config.yaml
encoder_arch: "convmixer"
dataset: "scattered letters and digits in many colours"
encoder_norm: "batchnorm"
encoder_activation: "relu"
decoder_weight_standardization: false
decoder_blocks_per_level: 2
beta1: 0.95
lr_schedule: "cosine"
final_lr_fraction: 0
Rows from block 10 of the encoder of a small segmentation model, named by matrix and row number. Each number is 500 + 40 x the weight over its row's rms, rounded and kept within 0 to 999. All counts start at 0. Numbers have three digits each.
After each channel's rows are labels from the 100 images, of 14976, where the channel reaches its highest value: "strongest on" is what is common among them. Only what is clearly more common there than usual is listed. The data: scattered letters and digits in many colours. In brackets: how many of the 100.
# pw: pointwise conv (encoder.blocks.10.pw.weight, 128x128x1x1), inputs 0-127

pw.65:455520462501491502582542509520504518452512496500473506457450452429503537443483522462425428508508451491523472472461558547560448407500507473476474541456522428550522458507453558502517456446479574426483466574560489439495500523479493526513491511554492487488430494501519545518481446509441436501534475510486567532551510500483502566427502497541559538394466533460465493528482449435491566512504
strongest on: the character M (31); largest: M (26)

pw.54:510488509516477548499546500534430483459463524517526430524460585503439450523545538482495450551549515491452501499478537588540559440462548538449479484465458437440559490507462494531502545551448482477453492491481444566516463469519483478446471515520545456524524463454451468395535535569556504427447493447471509482483441518461457473553469542436478434468511463515534501489536531530536512427463
strongest on: count: five (37)

pw.25:519497495498524444511488491508624491482473487531495535476503492485536529479546497488467486503499494502489474562510515518505487493493508505644498471510511477469501465499613500482480462485614537493478487494501546510491697490506464508530509459490507512519505526505530497479462494494495456499501487561517491502471548502571535464522505483518502500537476497548470505566478521521516513519686
strongest on: the character U (25)

pw.70:470498468489467496531506517502755497455482496512481554524485477510494560485483490505424457483479475476499485506496533536525488477471503478541475495443490498493473444532579512509492489493663493494480479524508519515512546476491494527537490453538523493504466476527518492514460476515533519489498525572480526505493635492550569498486485501516497541469444503465494514531494513518544509488543
strongest on: the character U (25)

pw.38:450506480582465467612524515517516524449498527514466507522478543499477542469515451466468430509531486507522463496480606571605434471480498506488481503464541449511520516513502510495482523525510517450483491622532498533493516485532465554587436542639539485493510480450466519515496521542533455443482502513457550496513533502487525564429556500530583500475498501462456503547487519457527549500520
strongest on: the character Z (35); largest: Z (25)

pw.50:515474498485493432449459518484575537514487510493525557479664506504535536479520531494532532505518513510499461544495492467442488517447523459540511502511491517497508482443543432490497522503606476572516498449480558516478526514509479507515518506419536498612572513525533515498496502472503511537514528544497375502479544485543530513523530499490461508581526449552488509485515591625495505514528
strongest on: the character C (25)

pw.127:428476446499462430498480497495488528449544410527475510454556520427437493427592475419416430491457474527608424490458494474474469415496506462524453510469504447496549437492474508459490447446461495550539449517449502522528490525522450491514521534499534467513552464489481516516459453466463441515483542513424481508455529516507488478423488502501484515486443514500436460470473533546484476469535
strongest on: the character O (27)

pw.20:466479483535493499486533490512434532491599495534511478506494555467520492487549522493499471526470496596623465457465519504528482468536499537485488543458510506522680498514471467476475495492473441566618491509531445557553482485476480495499523677524494475467547473501506527496491529510498469470519466475464512529538477521468515481489521500491482524458471567486459495459465493528481508508494
strongest on: the character D (25)

pw.52:518503552486456526511435482464574458489457440569533484522500453523572532480453484532477555510534461474461530510496504538446488532483487458535553474583473510485459446517624566490549487469538591465447565483456498416531583498550532510484486465506501589509410543491445491511494518509483518448498511514581494491502500450493496517559475494486490474496475483457508507616493486478499462453534
strongest on: count: six (45)

pw.17:384540440503471524481496495470531479506449520455472488452470459506497509440508423444442454456412616458475479470427567461511464480443475437495499506472495494465461463459479454467456520478489451499507509510495502467463484467460425480529462483556644474492469481497474484462476493526474445463469444525454476452554545487468509513419522520519516500423500495499479457434529490496485533475482
strongest on: count: one (94)

pw.9:469526481491523528607572478534543533423521547522508490472456524480470516480551505419437477486476534517504497509488595577589444380526532465492438525404501451479492480476529517482522507510515509482468459556554484504516500491520433433541466507616547481466490510503502540504512476475514464492467491517447509518526519495487500429470535546515614512451482506497472459526508451475514561474512
strongest on: the character Z (43); largest: Z (32)

pw.34:468555497535477520547549492504513512449534519533476476476465479488486486497514468453476480483486585523483479467475698494587457447484524459453433489465501474495537524478509499483505498492490461516497473598535469485451494506509474440524486501610582488479436466466528505458503481570508473534472485478451522506491532522464456496457509498513579517421492527394478486518503472485480584497507
strongest on: the character Z (34); largest: Z (30)

pw.64:533487536435491464495454477482567443476423488540514470525525452518558517484461476531487566517510484429462531532502535525458457517469514525579528440588497547455429462523610555505521484488517608469467516470459505464493604496522539487486503446443491551501459578487469470484506527492493478514467464507577513491500527520538501485537506479469515466532468456517511511648500510495476493458553
strongest on: count: six (36); the character H (26)

pw.83:521514462421535467442480461503494446486402528505497475484549521468530472509480447522483626469472492470463507597484505480479435559576469483543513451576523536467476465550519557472496516442503605447433496494469472492500542476508465485552440442447508519481505585484474474481511524431496488483497472479540447451541496510500496510448504487432489428546501433547516464520473544527453504528540
strongest on: count: six (44); the character W (26)

pw.1:537506547379525493486480482507476417473450480551509428506514494491525463517454462526457557504524429496491498516424469471430489527526528478511509494538459518478446445558448609514509459472469628452477517490497476452501546458512539468486537457430433513468506550494423443414508477468516514480498509465551508500504460505505450526518439498479472412539499483488534520540491459512489468427528
strongest on: count: six (43)

pw.0:460483486505547443479506536492493481507479497449510508449562523482498461440524520497472575448431509484473535590521435460426493530521511426553465453528524529488471485500503530468494487507500535506509464442532510490488522493470467513503484462431518557563537535469500500469486468430413470535476531508482415528549519498560468540501523442472474502585467471697484489481467506542451511524520
strongest on: the character C (32)

pw.109:499490536507497425446539562502522538468536489514487516501604540498464520446560534453438536498469522541532408516513454502450488418507547432548499532501485464568516470441502505483468486491532479542568508473548509513508487498495467492521535521467514482549564457534502536548476432474515472549538490535452342526548508471539522495461517485559418540529481521571499513483464572572475493494512
strongest on: the character V (27)

pw.2:463451502484498432428429538449522543474508451472495515469556473465495527418528512496473564451440525519498444542500407443437493492514448413541470524528483486543521424504475498416436457470510526523558473432552497483499509472500469521493515522455516531577534532542516504516431444444415461515525485482471430550530509464497523526483521501517488499563439492566486435461472491530420480519497
strongest on: the character V (27)

pw.24:478515537453481438499485512509574470481494400560539516463441489511511516466478431558470538436476454471510486537486519516509443529501496474606506460575503498490469411513600561505457481459545569448482536522516492517509663505497456498537513461510493512496462525471499504507456483440470449459516473537512540508503518487532540537537500457509495487538479486499471478601470522518483479506597
strongest on: the character U (28)

pw.114:524482525546458574527561456573494448444503554543521474485511473514457469517497554481489495555580559508457513454493517547536496414513561475441474443469536457490471497527502516561561561569464479494475500444513401490517494459541485459472487447543570507517461447424470465457603519537550511471462533458454507465489467534491434455503456543451526454455532473439499528524530506488542498473486
strongest on: count: five (36)

pw.102:528500507484479491519525444527483411540461486475517473509419522505595441542457489576560513534503518474509536472451542488485509544494467540424560456508488499448531529510504477480516544506461522524452508501450461488556442461477530478435501461493515486462489544414465469446542579477509534454434498458543486439469444548420445452576449525442503419512527443485542541494542470515484503482425
strongest on: the character X (26)

pw.42:535572497528521572514491478496526512582570524528513544509442496497468472540494529527500556496517570543456552527634562585574550548534459533462502518501582529562526525521478496513521497535547526516468508577539529520506520607500500503522511511599493564523463493486555524532510511557529508475505482511522607485561518492528494516485561490520543530543507557474513532539495509437517492537499
strongest on: the character M (32); largest: M (26)

pw.97:454458454541472529540476499513465456416426504515480456557497485521500525503460475484440420531514502433445509464421505516509452433416523506491495465475483467397438413549496516517501497500426480455469498451467452499513496381517465514503485479556510523500508501465410492421499500538499429451470501481474525458492472491461511532521507518479531496440417470522422497496520524489540499432442
strongest on: count: six (36); the character Z (31)

pw.58:525464573518455541498456457520490492481473506618499479501480491515500471536493496509494494493544500492477534522470515573500481471555558481506495438555497486471412485551505611511520519516449597439430519477523439468483543488570516422485441456545536521475450527451455438452538512539556479467457530460463518451469483522488457430519513539461548428458482482506476505605478475456541470497514
strongest on: count: six (36)

pw.77:500558516492508588504438459459534510544500509507521487508502406542532401501464480506536559495490552466410508498566593457527502533522506486377524499500549518489486575450507413480457555491504530525492538504505521480454430537530493438489512464572572508532439473417575527477493482528522529527476463414502475487509487450468429455478524474476536476521521481488542512501532541518507533519496
strongest on: count: one (100)

pw.71:478508477536496481507495522481701487493478473510493553480491488514502570437491497491467491501426485460494502531521518519515471470484507491556502473491475467483481481471634497500511523496644517539506493502478545514529613486503476541547490462547516504513479496520513501473432482477476468493491493582475511505489632519555555486497511481498512520485476466472481498559520519562518501499576
strongest on: the character U (26)

pw.57:554490507548467496483492454487433422527497459504543463512484501523557491538493453608590492515512465475512511439463483493464511546477448571442547424556495520452503526471491492489483520457450568541453550461466440495502465492500478504444511462494463519486486536453440457455542585479514506451424493496580493446483458539475490478561411481425466415506511463512529508476496542505509448464439
strongest on: count: six (38); the character X (26)

pw.23:502470484527491450462495497482504461543484514476540474550570557500591555551512492572572572496488467459494485518481451407442495622515505511522543495565517545473553539508518463486498541484503553578473531499492496497521522469479511518508508492424501497595510573486453540511507544449459544474501505504600436505489478550495562457539502487488439499572530488573535521493491483595493497493545
strongest on: count: six (42)

pw.43:538453572520483544516564458556459451471484521564540439484489465541484463521476553497507485548589522501424488459481533534488495426535546475479491435462494455481455496531515522571537506561453535476442510464493446482516474471559504456495474460517560509515470483445460437446613532534584505459476521455481488449486447508490450468506454592476486449449558500460518550529519471480520531451463
strongest on: count: five (36); the character X (26)

pw.115:465452503478500486472513460547513452494471480458543467505498513509557598512472418533534524511443520454559434513382498441442441564499533485490581444544434553432524503512462464514462509485433532544539526494519435484477526431494467483504505477479497537511525531507405508433490496469501487464454439520563500512540494582460513551502513518515516484562525487566514487451550405523495515490480
strongest on: count: six (41); the character X (26)

pw.30:530494534525478548511498440540468452475470503519530436506488463536503420548480527509553502522564518471411478433468512539525463496511516490458517458495500461470459492518504508564526539506421511489456538417490438468524461477527495493439488443512574517475461496414457432457617556540524527463448531433515513439479433524465463422514452545423492412483523451481534507497516516494500499475462
strongest on: the character X (25)

pw.56:483523469521518521539545500524461550498539540500484510468459547488513528527500504452494486514498516511523518505542614538577500498472501506458439491446528429520526527492515454495495455484520448522503461698553492515459493557516511477542461508578509466466477483487552483500498481513536478527469502495457546498469518474524406470459537518500563486496512511381493503518477421443495616505523
strongest on: the character Z (36); largest: Z (25)